{
  "model": "image diffusion model",
  "dataset": "flat shapes of many kinds, plain or patterned, on busy backdrops",
  "train_examples": 97500,
  "image_size": 48,
  "horizontal_flip": false,
  "conditioning": "none",
  "arch": "dit",
  "objective": "v",
  "cond_dim": 256,
  "norm": "rmsnorm",
  "activation": "gelu",
  "mlp_ratio": 3,
  "head_dim": 64,
  "fused_qkv": false,
  "qk_norm": true,
  "inner_norm": false,
  "patch_size": [6, 6],
  "layers": 6,
  "width": 192,
  "positions": "sincos",
  "optimizer": "adam_atan2",
  "lr": 0.0022,
  "beta1": 0.9,
  "beta2": 0.999,
  "grad_clip": 3.0,
  "steps": 22700,
  "batch_size": 64,
  "epochs": 14.9,
  "lr_schedule": "cosine",
  "final_lr_fraction": 0.05,
  "warmup_steps": 1130,
  "weight_decay": 0.09
}
Rows from block 3 of a small image diffusion model, named by matrix and row number. Rows with one number belong to one neuron. Each number is 128 + 32 x the weight over its row's rms, rounded and kept within 0 to 255. All counts start at 0. Numbers have three digits each.
After each neuron's rows are labels from the 100 images, of 14976 (inputs lightly noised), where the neuron reaches its highest value: "colour at peak" is the nearest of a few named colours to the mean colour under the peak. Only what is clearly more common there than usual is listed. The data: flat shapes of many kinds, plain or patterned, on busy backdrops. In brackets: how many of the 100.
# fc1: MLP up (model.blocks.3.mlp.fc1.weight, 576x192), inputs 96-191
# fc2: MLP down (model.blocks.3.mlp.fc2.weight, 192x576, transposed), outputs 96-191

fc1.459:124119142126109126133149158119115144141053154151087108052135118091070102072161125134130095139165086196159125117127165122142111122137179113107121134136106128126131127115187088096176190126128131114160083071115150169135204131175072129137125187152056125149166117158121149102098126151114132132
fc2.459:161132130062052156152122118112122129123115118152106110126136132144140110135152148115113130075141150143115134114129181109099160159091143164101118087133133108081096133108102122102167132077149163125110153143107116129146129113123117064128144104154179132119155173118114126121119163152162160146
colour at peak: grey (79)

fc1.500:153061130111114134143137083119106126147129100105108241140134138104127130117128134159216141092172108159145086099095083124200149007119133070227251113113161165071126154101130135112147146137132138146136144128162135153150089106133155104117110137141180155178127126127164095155142134138158158138
fc2.500:118144167140140101154134114132143125118127136119125095079220141127127106127156143115081148156109127161110121104118102117101094073121098117093016065188097075085157076097154134169215140142107107124115164088128128107148110216129151185105201132152110119125163119133116136136128121121116101111
colour at peak: grey (64)

fc1.272:049087171110200144113087085078102104078086096120097155109120124126117095125104172140124100125121143122106118103110108135124117131222151132026170169131035126119135135143182172176163146094112152135121159166203149147123121140165124145159110149097139128117093166112169123135117155138175164137
fc2.272:183155111116187164087101165056092077202205094155133161172117163179161142146125097109127143177138106133121155106175184159111085086110159077072142101173165181126119079109035068096091086141150090129111097173141098124083130125123131148129156135158123136141131102124162119140165126085106094135
colour at peak: pink (32)

fc1.336:144135164116124166079073124133135148123101146160196171117063123171157136068112125090102102196134108100149133141145103179135126172112151169112075095064149088073166094169107092131119086093102101136072106118082145106113118077122156085117083112070095112079102143036078134112098171118080112108
fc2.336:149117029089004135144127101153142131134120148115127147102124152131136160116108108143142129139168128151153125138175123142118197102131129005137202162105024169086184162083133129170099137132109113129150109152139120148124121097091103065138096139107129159107115084131143109118115172125158155156
colour at peak: grey (70)

fc1.21:092105131239093149133121089123133109121134108155121136152059081154161154135115150113089133152128139125125167179146087126074150096048132135135139196133189102239183152136157096152079158163134171126124135123179098091107141120128108109170153143166129163130149150095138130115117103139137056155
fc2.21:233189098089106145116104168126122109123138104128130070137094148108110121113139168156118141126144131113125137164096068111152081040112138187178112137095113204205124102126132142110190073133119128096124113119153116132100147130122111040142113126121124119150132134103140110124111181170113142115
colour at peak: grey (71)

fc1.394:134134150114122125144208071142177146164110151164087113069134157144142100143099116136135136108145143147098132129128082136111142132133145132144131143121150121118109121147128182176122098114137143200083113107076156102156069131143039132058146051151043065111111107103103092163151139138126134167
fc2.394:117074088072028120143155120127126147111100123152120115118125109115123126160144159108120158077131150152121124140117184103165101140138143163130117053152056151019216112117125139119159125107126153105120163119132124139160147124137128099149133089114176140114121204113104139091137163150144114133
colour at peak: grey (70)

fc1.485:130099130165097105190137108069100130150119147119162130162158109164156099090142091066154074137151127131167103224178142110160134071112124140154105118092154149149087139115109105130116129158118114198124137135102068078160156112112151095148064108143151092107157128076104200190150062062175106106
fc2.485:134117137103168150127136131092094137113120166148116097092171143112126098098162159145111091101103117135167118197065098097159107156092146131105108114122155155145144128139156137128125153123140141211130117127083055136096092149125188133090198082092097174108147138157094210173109078172080118149
colour at peak: black (31)

fc1.558:120163076116111132203154115105093164109113136096137129145175091128131133163109112134141105070116115141153096075103195112167128071142134188127075077123188117094106131127162166109196074200144110109124121143130119162128121109129122113111193111187155102110073131083153152109138092096154124061
fc2.558:147137140124134167047150128114107145144123131134105139099034121139128150152117099140172133118146125146151128149132219110080196116137112172086151250000113127136076159106119116157073140156163128141142145113141116117136125096122124100131088113129128168136095122151132127113138104140119126200
colour at peak: pink (34)

fc1.377:117126151104095140136094121126100084105131082106182047184178109099156150164140131150079092102142185079146108093126069125143105108045078152226156183095125171113148127133145153162046160133128096159141120112141071104131070105078182134168140103064167148119166083115123133149174119117119107147
fc2.377:101105080090100082124120141116092147135130149144092096114107123167110120118113099136124115033168133127128111110161078104094090126185100111171099037240128213082176120109097107138108140113148140145149117130105104133129170135097164123136157094161090135123114125138098114134118163142157150168
colour at peak: grey (69)

fc1.217:115187141135134130130125150134133118126110101119163216088150117098170180178149136155156130092134193102109090111139113133145098089154122170100107219122205052129124136143127125099116097121133100136149164131123100135155101120142113129123140102133066102066165142107190139128125141123131134097
fc2.217:116087064151077165136115136122121142143131112143150087144147125130122148116134133147117127115109123144118082162126083107168119090193122179215148000255089145079175132114108134116112110116109135156117127133116117111142162178142130146136127113137170134094160135148158133131128107144121145123
colour at peak: grey (74)

fc1.327:109182124147183108156139122139109124140136141173130220124215141150125132205082141147143129092148134121130133034132148105180096083222124071199104145113148092176209112138107080101176118176157110096157135125141147114128100097068111073136154095158159108183141072160083171122117121150120098120
fc2.327:132158159117081109196128085157187140098101183088125056119145109138122142183142167089095113076097118090117140111127082139080152142063114183116103112146086091160133119118182170152165119147165166095138146123129160141142171132097120179073150099165111157164132179090081171120103049111126140109
colour at peak: black (28)